config.toml
dataset = "dead-leaves pictures: piles of overlapping shapes"
fused_qkv = false
beta2 = 0.999
shampoo_beta = 0.95
adamw_weight_decay_other_params = 0
Rows from block 6 of a small image diffusion model, named by matrix and row number. Rows with one number belong to one neuron. Each number is 128 + 32 x the weight over its row's rms, rounded and kept within 0 to 255. All counts start at 0. Numbers have three digits each.
After each neuron's rows are labels from the 100 images, of 14976 (inputs lightly noised), where the neuron reaches its highest value: "strongest on" is what is common among them; "patch colour" is the nearest of a few named colours to the mean colour under the peak. Only what is clearly more common there than usual is listed. The data: dead-leaves pictures: piles of overlapping shapes.
# fc1: MLP up (model.blocks.6.mlp.fc1.weight, 1536x384), inputs 256-383
# fc2: MLP down (model.blocks.6.mlp.fc2.weight, 384x1536, transposed), outputs 256-383

fc1.370:146134100138146081179152183144189157156139098138157069116090115119101088213200102105186098215110011131088192127092135108181156183124068105084086114083150167106112110162104188132097124111077123133117128138205136177114089069139105172106092140141178042125135175090106148136139111173134156151149120137143118111151137116194131158151128158123103164173125137104128117153108120164140126126129
fc2.370:093167145108124116110148123225139104122154144150135156077100107136116099115162132096137167158105127128087128145131110173131168138124136117075114146029116089141130202151094108138089187137121139114158160137088156082089076139138168190152097134139113224128145128143164150162092192155141124158070134104093120169142156206113139129130124204080131136175152139122079160137120149160096146166149
strongest on: cool
patch colour: blue

fc1.23:152131126140150139085064060099111148097089128127113078103095113171084075118136110118165146092125127135080132124098131138166114111114143178193114135122127094064130144088126141143113099163067136105127134114103133131127136101197125157088096145157103092122126104119124106194171100069114116129155138134113091151126135149136148097155153139098145094149133164117159093134146167125115110120193
fc2.23:132127134171104098076164130141170062149133167131120107132154171146138056111134101143157164101158122149137104130143147138147151136153121166198130142155129139123127112074122129123171171174189125168139096150113111070134152078179120129145110136139143159157114106128096113127147129163179133109144104189081153077117184087131161080118167110141187123108125112140119129163128140150136148148096
strongest on: pastel
patch colour: pink

fc1.466:205090132139109097109059173139124098123120140140160118124129129144108192101071113138151092144148123108131141152130077095117166181102130109150166146136156086131112084125187094132119129107132117054172218131050194146127128110123117125123186125146141141087094137138171150123128137191170173147145149087166119139117138111127183168113074167168110142076119158096109125115116143139148093131138
fc2.466:121104125100115094074126082140150104185119098148204137145111144099156122156161144060142147085178119096081088144104096098221093149079164076157112145095129158133152198116143154183175095139140113125103090065146087053161124185202161096143113116121091135157042127056090123196146135112097149145158149157113126152105161116147152117120140143122095130164060081154081141092131128127115114166129
strongest on: dark
patch colour: black

fc1.90:128128120127086116161130121106121110165112102145157111089140168145038101097110114152104170141157116117122161152117107135111117131170149132053136073131135108112175140153152166095124139088139084175172104137115150093029144107222098108104172090184237146184147127132076103139165094103111102078127109102133140145117083118142115104070149124084138115062120175135117070122145086129083109154079
fc2.90:147165101095115097124108129124136160116066207115118108013087115111137175164107123126146114054104138142116150121136156132077106149201090119107178116138167054131143067099125186142132120064088073113143172155138087109106150114132135088096192116080167145136112155133180135190145106190114083165100139142075121168150150059129175095201114110137127094181078087170081132139069133090091114170073
strongest on: vivid
patch colour: grey

fc1.33:137144127075145127153136146246106135105096109150076124071166158159114067165157124142216112113110162221116200126166092110124180104105109114194153138118147126153085127098119155136126150119073138112127155137022217150091136123112166141101187113103127123037059113072145144123105151224127153134103116068164103129117087184083099086135109182128083134113077121108139102115143161097127154108096
fc2.33:120131176101166161116081124139149074119141110135179116044138061089164134140137073146158142102104073171065110119096120131142112136151126089175100127113184202151160171095075104101128151157125108064114168098206084124146171127112166091175081106135096148176077139112138124136135131085082142193088127141142184202112135102119166108126113153120031127115125149169162094071172104137162111142100
strongest on: mixed sizes; pastel
patch colour: pink

fc1.420:084126117153177115196176145174108043123130161109161114117142145142145120162209106121201109152097094104090140158120129138160103119093122061109155124074131152187130187116119155145036177108110129164106078155073150241142113055088177139109108136138105111109101110079092108122176117138109114207175096134154111171119127133165142144165104153143126093151090125186118101163138129163142127136156
fc2.420:110096191102056106115139114134163078081104081133148097117116139140081136092132127123152130070100087143078105125073133121125087110120113064133115122095169130138082110080122122154079166147063143119111124088166144123107099091140163148165099108133132107101134107036141193115187153152178151148086154145154104107115150139102122141124082170139105118125118130149134166146123104136158144120150
strongest on: cool
patch colour: blue

fc1.696:103122128069107078131117118159117124140117099137182138105145071169123217165133096120093091096148154154106110096078090083123118149145108086109144143102137189075135100190175184123132111129185166159118100139165139168093159139091077167121140160133140034181137118079129125091070217076155142152083192140123128216171101118098142158057133156141155164088123108100184144128141084168135079118115
fc2.696:175125103053151139111106163092112075192059102104044108115126071084146150142133090128105162111136103144099111067143102107087047144137090119087164110162126145090146133205088174148167118094138152102172121126099125104123176168115165141130155215104111152099147108098146162109111171176138049129120068155144141176135076121097158128153137137137129099053114143061104101126180133162101079109142
strongest on: warm
patch colour: brown

fc1.686:137192129124114116123108101119171127133173077098153077127115141145107138078124059092121122148149109143101132125090066116109122132110127074137191185135076136122085130143124164129126195043132075114112198102087097135153180115023087142148148144137154121149139097193160144089133126121135093134145134122141136140152126128114083132120081070175125088122102152142137121106161174162114114074110
fc2.686:152108139198089171124075148179134122133141090098156147136138118088117084100108089045147175074111170108162103178069137187128187135078092127085024099128095098071098110127120057128124165183118094070182113129121075146186176166072115092095104131130087133105113181124089131107060115150104142096131066155124173145087137108173145080154085176092156137138147166080194097088097123122099125120156
strongest on: large pieces
patch colour: cyan; white

fc1.698:121145147120152109134116143069155180140121117081129145124119131121146123101136146166201101132121074096102139128139142126114168191177151120155159171104094167195142095129172158205163148101112139098133154115078091231170117087102161195162128115090154106065095143152130142151081140148137108057177057097125117121147160141089175091130109165053182147108098133144114132159107123086148117095145
fc2.698:126141175116175124164131153182155126155123165162140133121172116112080137183105110120194173149118117126097091151099116125091155162133129152165199121100114155102099115105118126126175126115092092147147139139189119124092144095167104168135112188155124137163129101094150138156178138152142113209135131117149112114184153055151098137141101117181132147141093110087140145180107111113131134160080
strongest on: vivid
patch colour: grey

fc1.176:141122157117142185116121047149127126116157053154125173142101139154105124231117139139128085080162058149165119126137101103101099119118155115071145113117107085112136140098107113131110118122124128083108124128153113211108151097095111135090108178172129153138068116112139144131190069133148114143092147088134124092131133105205099115152141133146081177167122091139127110142124127069168114150164
fc2.176:107143168159098192079110130129125095110117126078139094136146144165123134083155152141086115105149156115132154232140160126104115107086099111132130132093101079163128143091182128122092185138106123157074110075102127064094145131141085106168134101146112099102037159078122103112194126148108117115115071155127166149091121153120130104130137093129107121115101123190221140112132149115159144079151
strongest on: pastel
patch colour: grey

fc1.459:147131112137120121141108085088128124097039122139179178120083137130143119096089091138147119137170122124131070098103160165090098151145130068124175127135136166142120096173129158124112089138092148127066109103124006088122177113112107181166122163119133174087106153083125115143101176186112138110110197131085148150123087103103106050098120060184206137120132177107097136201107143057129132135147
fc2.459:150142154125105094110145127178104100095163164170145080135144182075097085141128119079087149138097167140200142146194136159116156084140205154110110090117115098116145143123135130118132138137116116126156117146129105120056139157141105120102105176135076132126072109166187092113179130102129143071164119128096147124152101097156089100144206102066159120056076094139134121211116134137139137128080
strongest on: cool
patch colour: cyan

fc1.594:178152101135082131098115135152162119131136076115048160151147161101113147108172155107103135146079048091140157126188099065142108105105141081156083113154201097177126098177106189150144148088130111061143130132115101103139095070175075097167099137102132077165091145106121132127079120173170135092100116157129088107105132161095162052130151180134143125060098099185128101163106177130215139101106
fc2.594:152185095110107151106106101083125142131127113120188125062102073159166157117047150105101116135104098086106082118086074167155095173112143139129137140105197103130126135111136104096152119120111011138160130135176166162120143166142156077119113080124132199177107109105145162103050115074100175164147075116114142092127182124163141127119179149087126128124093148155107132085134097113104119173153
strongest on: warm
patch colour: orange

fc1.131:126098122142146127153143139120142204199103197102091168072122099115135161119078185139064140119198138128143117122103157186118099145161147167142128102103134114164089129105111086106199146165154123151101117136138130126101148133115175143126054122093149143151168140131142129132086178141126209075155124128094145141084101171118095136173178119131118099167180147129174102149153112133100147082101
fc2.131:131136116150130124127138158105113141149080092102118133075085071141113154085149145139108128165091102094196141143049100180124180173144144057096082097073118121105124255100141136114107132197121105175107152085104152092145113111125094158116081142132128109131115109082197086062101194104129165127172073147143139150105101122166145086113150136095153110166162126130150137155134118110099090154131
strongest on: textured
patch colour: black

fc1.615:187100105137119131114170128120190198123064116165140143132172099118120125103236142145103099117115161095115080111160119100150180139112104204142141147108153136125120188140117144108097080150124083118148084139183118101142127126111156104130141129141153170145145128105080119073114139073102140158074106118129132090096103122136101184114143165143152125033142174137116097211100141153203127165140
fc2.615:086155135060119122087159102143101121110141082143082127076092143139146164117185117142164138133152146116131129109096100078181135094169140152102137143091165109141099135145095055148135190150135189139116127069047117131172189100082173130150164102127161124192152115056174109138131152089121134139138102153142151152108130048129117167141124148157083095146100136082143109190140109141119149116176
strongest on: cool
patch colour: blue

fc1.143:161083118142090105106104099131141113123083036116139146101167130124115141148104114153138167098090082128134101140119084086103111169185143146203084121120144164141114174143092120100109173115114153058139143123070042140142114046110085077133081139121142117151131150154172150109109151110161113076181152070104112116093189146114118164087093130092138118046117131145122108169085183116201130073076
fc2.143:119115123105136172098139087100128108125187090091147117126086083094140127099076169152113117165097216133171144123076100126145096094085156173123067128183165144139130120131096059147134165163114058113147108101123180127117146119131146064098047106194128146119103141100184129150061071158120124138102034109134151029166128090166118141129118108050160151114171109126126098173123129122135117168131
strongest on: warm
patch colour: yellow; orange

fc1.706:158094121152120100145071116093165163113152100147127088138111107161101093155102146138152125136115142143087123121094121143120149117130100131137067152115191182135145130136044088137142139144129089159153144140099113167122119165159175078127113130131155093105130149143047147173115158109175094097162131124095102109069118113154078132099131155135157114105148081134131053132140120154131122114138
fc2.706:154116139054088157119131127105116155144079100104058160089138057162141052099141168136144128110089054165106122147175113155118113101128062083178095127121141112033133146108155130129137118128145158132170128167092147077066129155226128093123146107128117098126145139080044161115094131116134136102140155160126141128132165178128145111096159116148130110131173152117204121181078080169125131160151
strongest on: shaded; textured; vivid
patch colour: purple

fc1.716:107121098131169131147130143070121110094093129111049175102129123125139102133143089116106140160148123092118131138109165157097154145125127145104166000094119090154186127117141119124107109154127156178133114150155120098163106081130137147153078127138112112154130120113095143128082153237111196143078137068111105125104118175102115083155126178137106146117117121106120151113147134133071130141098
fc2.716:085099055061137076097186102158092115112098083169138138081143145122104087149116115135052133089106124115121165082132165100111208168134110146074177060152101096103206135096147090138127130167122159131090077162119154151229108095134121159145079119077098127102136138142127138095107152048184161100146104161166049058084106124161132131111150155082133134176071132114122107126141135158128108098088
strongest on: textured; grey
patch colour: brown

fc1.690:124168168153122118182122140143140132153030181093132162098112086127146132131118089106111114079159147115093106145110124079143131126131124133109112144146106126143160084104107155154135112126104144139153122157123132123139108179107124176137103116180099100126108077117146144123123194151155138132098148153133134139103143148098165076108134195115136154140108080076119137123100130103095148135135
fc2.690:107131106109082133132120083092170196112134117106136178109117107114091140123100115141142118102219105165061104117101052083059153148121137153125096134121130126143169138126104098162120102134129123135113136127145168111169111085133124118111124137173128105088137164122062093071093218093112199101090115137120160128146131126114067141142109130107166177143146090111166100122116137119126166111202
strongest on: shaded; vivid
patch colour: purple

fc1.468:091191129169147193159130153152158108168145107167152134066168146109160139169140124125125181109107123137105109129204089110228161103157041106067091110109160086151146129150120140134161131155149072174137070077093128107129131156114126115157145115074099083083127115107107084131186043147133092097092097119155128125152132153100150101160139131073090145089208120134176106144170109135097128077153
fc2.468:102133153145150136088166150139117078109111066186131120132188092095149156091109117156081133141144127094150105132099106119112171056134154128051034112142090067134148121075136166157156161165137154107067170128128033131141183140075144194109146142184182101162104140048139143087117082176117122124114097140195131066100050128141143170130099211142104126140133147121113111154169133106068119103156
strongest on: large pieces; earthy; grey
patch colour: brown

fc1.208:147125147143140126082103119178111111112072109119105115112131129109119158104144099171096122148115086167081132120127084113145100192132137071102084131113121136103093094090138091156134157144087117150120160130152130113156060129103152148131157133097132167118113101142100131173034163150163115086146173145118114175137112141152096149118130098102134150105161129149086163129197117088156084082090
fc2.208:159100116139145102145071106048125128072169075140107110188093111105081129101183081169083118119076108102088127104081091190123126163118141141113122133158162127063110117094067076184148114138111091182107216115115112127131116119134111152118128152109101041134117132115118146124115116143169152098126131164137202160165117093136163152139101158122050095095106179143160096123145135122162201186039
strongest on: textured; large pieces; vivid
patch colour: green

fc1.287:122092145097130138149136161154066132172129141134175092172117156134085116154096134181113145150123190141073120115124143192079138160089149122138153144130160096100099161109163133175146120139108179094104171128153150136149128154168147128174156126131137177080106120078148148100134165148114100080179117199082091143165129133130147141184193169159186110138144100128113103083123102134126102102100
fc2.287:150117133106100136128161087097204103162146125094110146177076101166124121168067197110145130137066116139146154154137063090072090157135115110147177143089121117091128070073133163149194100170088099096088132102096136092178151103147146095115178107120105133116066122089151071161178112077057134125098174048132108136188093088143119163100106123067143133087092163125111137061107137149100118098176
strongest on: textured; dark
patch colour: black

fc1.561:119158170143106139148109120119153176136084065124121105172133088175106101081133171122191145145140159116096146123107174125094104155117079080212130157195109106134215145065113122159154183153082123150110134121152129170108105088141150107084195170130147180103115103149106113143090104095131166114099093121081116089125200134117133109100169165153165184129103179130126120077167066147145110153128
fc2.561:178110121140118111116132063140133148111125146109146102194078122135173153159153115086134128122107104150037079114147137118118164170127145144197118194129134165122116159176156174114119143188126113169073123148120135104150149148083090100119140149100177157122067071130124139126109141114116168158164172171113160084153086108177103149153161126129159120145147136115160158084180108123183182123162
strongest on: pastel
patch colour: grey

fc1.239:141135087184127089096123119155146139107098108117193126086101168128102234148128153068108150134124157140147164093212161076127128145134151101187155155162142097145055132141138163075143103117131110119142119131169114043108108099136140103099137133093108145119123129079167161125136197192095164121129177177106114122129108074183108138151138126179140139121126223120111143131140080096126139164137
fc2.239:103165133130157174066100117153145139096084136155178125108173180108148181117077118104086171127108137134122149143111179136104138136059072160119214140152147158130181052104112151150106141039117162125096110141140149170058085131182140205155076120117140149176146122119145080211147151118133120087155143154129141099119185121106115122127117126108164173188063194068152139090158136136142126146142
strongest on: dark
patch colour: black; green

fc1.749:141174106080113136069089104145139192108116076121105143088162128173138129110140132144120105109198100079164134165144134099066084176187112109121045121104161142163110105120120144100108130128112101061141114124070130084115145095159102105149099145109125086057083148104176135155076123166115166085130132145090082102116183120128107142094112151157081122073116086114094094154121173117188138083089
fc2.749:129171112131156118089106118093103163130183185133152158075116059094127091125098154161110173124176118133144121101110123112117086142116106105141065152156147116134154194128136097142141130096141062065073120126141156158102168150128178096129089100119098147176090110108139142163127117065100110185123075088178153065150142154146143148135182167131071094101159129136146085167194120093155135157176
strongest on: warm
patch colour: orange; red

fc1.513:111092114107083101087097150101160096143197125121149176117074128122181115157133085159146085157144098119145173105144072134103120125176126111136119139192138099084127150118155098143159173108127117086107166112073078182121119155057172097177111170115082139122107102127106103151120051083177140134123147062109099111055180147183121106100088140146153157138089121147132103130154115096076189068159
fc2.513:091104154120168139139151110158132103133108151148089112117106185117178127159141093137087120166149130142165069136127106152152078117129162107177129171107116086120088115087081103144175148115043111133158141126133155083139158126131190116168105162101146136138101110137124129158135071153132220114129115170141078135134112131109136134119102126135130012086118130111168104135141135100139158145115
strongest on: pastel
patch colour: grey

fc1.694:110160153152072112116097138159116154142127189132164116178098142124122098107137127080178095170164090172099099100159199127163149117100051130128128126114111192164150117180095171142133133189092111103173113059152127114110161126123154130179183135109124120134092108166155168151159133144138117130171159122089099143082128069179177182109108100074131110139104082132105139125123179090133118105110
fc2.694:098191122143112107151109124142131123129109122171136104102183119128104123173053128144123153150114204176097133063105164153098108073180127120118105160126131156060150128143138097098094090212138122161149070121161108093000096129145149151129109187163125124090170107118127171147159051083165134097111115128116178150130113120136120167126076146174142152134095152124083151153125146124136107128102
strongest on: vivid
patch colour: grey

fc1.121:120113101117163144120128134166141111118106125141150106096102122154128138092123159112154123088117097165065129095067122106100110138171155101102161126108084100155171073177143107091158110177122137093117139098206047074133116093070116182185117099137135074157083107108215150162151172143109113147152125139064095139089136161124120167104102175107176133091101150099113154161116118140114135180125
fc2.121:150124120073103112092098110184130105139148117107142134124153219131082160118097114141148117119106177096139126135184079124127115165130128107093177141158113130036146123156141104126141119110095100149137067120132129072134090131128070155179079157147098132165120155118127144205166082086130119095063147096109139160136145088172130046139123122129138116075167141150100126130062117107151160087078
strongest on: cool; vivid
patch colour: cyan; blue

fc1.617:137198167105145129091074081049132126087097147123164149146106132153157109123143127110158135172129173108081147150138152169097098096151123117131110157132174146101082135126144159144107182162168182115108152113170112150137104115098218122103147113146160095130225146086137148070085144180081131167138166140109165125189071096125152175136097091068085145108117158151185233193092148143139120061068
fc2.617:099166115106109092105072143185119176119109129161146126145104122091127148147142126116161106116142102121072108119129148113079045093181112102131073131142173205114121114141148110066164085164157174144090142102123150107164116135113156125167163092165117163126176070054068148106140112140128136094161125105137160093184157164147138141141124137124082095061115080150162204134161119123125105117097
strongest on: small pieces; vivid
patch colour: white

fc1.600:096205150135138200166110117182123106179113114140179118085160131108117144135118147104095155125102108137110109144172191123140134104089047067117118185101207077142145142119072174158141115162145126175151050096113140113154151183128142145090090103160097105087094094093114099177204080140117135131076110141132147152151083158088146130152116161138125170121152117129129115149149112117084114052162
fc2.600:109158151137153123116203140122142082140070095165135110119159090094186144111127139117060145131141054133152105111146150160112179039155116107083088152195144087133148125126134177141164141205095129103054149122116094138105180124049111177120141158187201178142101121085132120159112167175101131125074113087156122093119102139130170096121110181115158138164120175149127147142210131099027119116196
strongest on: large pieces; vivid
patch colour: blue

fc1.355:129146137095129112120127098151104162135118081145198101104130155130108119150158107152093171104166126107111138119081115078102091203174140081067113110114135141154133098136148102151144145103158093071127111103146092135091153135135112175123126127149099121060144115097201126157122138163102105121197150085089087128078101111134072207088129178155154113077088094111108091155131136133118150176142
fc2.355:163117121132136126065010120171088122111127175169118139137156135152105062146131129111136114036136135091198151115123089170096132123097098075071154097180098136133151175157149194091169158052135144095102065107137091130150102171156145174174184165163155129165165107148079146135121057085117114131071107130115163122110122090099086126104161115176084125098138125132117101148172104124138119101114
strongest on: mixed sizes; cool
patch colour: cyan

fc1.757:135073140105150109110117159091098163170202063135121098179120132171170084113145095111120159095117118049112097090153141149142067181141136159185140104163124134157136094185107090114190123194142145099138137118171032125086101157093134135217164109145120124215087133086173154182077148166165102139203078202131155102123100145114195129116132129146104091175107113053117135192144113135179098192140
fc2.757:155183085137123130174105191170127115095124123083135160149202121168094136101105115093116135159112091090180156138098119172167145175137161076153099186113114090085118109147129100148091116109123120099122105125101141130122192105066091127149093154136140140117164151060104131103129105147146120104072165126096120108121159164114127122100145111126148147180106094121156124189107117075187092131129
strongest on: cool; grey
patch colour: cyan

fc1.35:137109163160140129138113142130105091175109115112165124091167126070053149074134075109179161104167095138122130113095142114171113156101127119131120131151150105133133179123134159128160122085135139133131076088116108159058106095101118152094139037210135225135122105122142117081138110118117111113149117143126067164162089093119094130208142122125092118131142132183145106104129148145103177128090
fc2.35:123054136098074123144133158134134132119158078123125139128154178111112145172050139175149132091131122101153114173199111153113098080103171140138119082096182122125147139075154151147093141081114125138118133155143112087064117209170104193128113087113150115127177142095126102045150137110087145105124138109138137106190140161064134110109167160161079101181176153087135128112133125122134167130127
strongest on: grey
patch colour: grey

fc1.213:198136116161180122140102144151172189121155173142114128100168096117169126110186088139130139138145069139124081123171086126167109107122103081131093127199159125130130105146108150142130058099030155167110151142118075176157149115114133114118138102168105119140121157166148145097085198175130147156160101160039117174122131122150102057109203121147106124138151165123097132127148139121132130118122
fc2.213:134109078110108142108133165107167120121111057064124143106084177154117122131118094197140132128099101147094130141084164166138124122063133092104108149087139171117176141153163062102123149154206126184191170116166155120165184094133104147186102137184110132168140137142108093099119091137146134128134094154052148137095137194154161101103112156098102112143089172147143103089122136133071126162095
strongest on: large pieces; vivid
patch colour: green

fc1.306:147121142155100124147137131138125156119154187119170095056107139163113092155065145157123157113106151237143143167056181161120139211108122094084162137055099142177109107121179062109128129115143112078181157151080145063142135125067138114109198104136107102110152167115135143114129141173164129131173113118105112084111145195154114206089067105122104122104187106093115136103156145151160145079114
fc2.306:134095153116140051156088089211150156158111108107115146082116070121154059116190154123107108126119153124130105133140121142117162121121110165120134148086136129090095161113175131105159077164171146208103157135084094132169086099149126181086079127127137152137149127174147158083075172196124093113101126168142083085090129085116122153163169077086100147108211210147125121083084096152171167181167
strongest on: dark
patch colour: black

fc1.391:084041102107102156151163091162139198133084124184100100162118134121143110167049105105158114168171255118094167140142124151097117179142089166106133187090144128153181127123129127110157113096119117126127152118084102081155165120182184124200142127067130089063115072056122152112162154079111150140129132093144141086142135148105098242139159155100133109071157116094143145144141111148137140139140
fc2.391:168082146107165069160157106089145184119090093090095128119131119144136062162207131112226068124168139160180086123085039116114116112173103099167159088140156171166110194152174218148152119087135157225105206085162135134117140105116146141101193095121144125157143144170104107137194113068097128108133145077145169141133082064158061123120133151160092184152121110135129112157139144105103117123146
strongest on: mixed sizes
patch colour: black

fc1.417:096051107152132132156068134122110194139148089178163136145101128120116086112094111168151211089133143123134125114177097091109139122146153078109156076154159110141140134130149160067135115100129070161086104066148068128086156147112132130192133143146179179141125121080088124155077093194092125086154105076083119093151126130122124133151124119080073137208154119118155141070130061084079135125138
fc2.417:166085109174152112153039126143119109154102122145147152148091150148127117117131129213199094109125145134147087103143137185133143105156126070137143140194136127214113090110109135129112120218110173070141128131078133148121102090203105105179136086106018108054233141139094101174103143108124166047110115181170117098070116099136141042159116204138126156171111185122173076135117151169128129115114
strongest on: dark; textured
patch colour: brown; black

fc1.651:127193094151109130174136117111119097165135148104132096114129103099156181178125042128121088118097058100131121109117172117125117138177137117113129179098110087139198152108183129138102084141125142066122105161107162183083078122110130135163126129124151114116121104121084141096124164092190124075103167135145163123117151116120071131111129173070042120143130185138106126141142125130143143111131
fc2.651:149100085125116091078116115141130093145147123120124154159095120172130153061176180146142098134152126127140074175159148085085074133161160089129142126220098183146235112146064163166166135087178146117135097101109111143144148123123166169122133156137134151158121149172149087129085132176174136120095125151133130122110168079125145132096081113101089132152115143172148159135134139078146151113115
strongest on: grey
patch colour: grey

fc1.236:075129092124131085081101131090114129138071087202066133100121082139137144186114107186123157091144184123120107119143112095151135148110103157086119089106138107096098135094090118056150101124109106159138086122090084166088144068115120217163098144111150124096090121078113147163043097146099151119206138081102146100107059134133067176073126121121104143084176093095186123122115108128128141085115
fc2.236:109102138181173129156214132100121179148127112130068122175160088158127157149190144129124151107146143166158178087088089073155136144138134109114170066175134122123116144106144145099136149130120115209088141101164063083084153101086148146118156101135091121159173149120175145109064142138141120108127094216129104166057075148133144131104113146168109139145142092135187115174141115101093130173079
strongest on: mixed sizes; dark
patch colour: black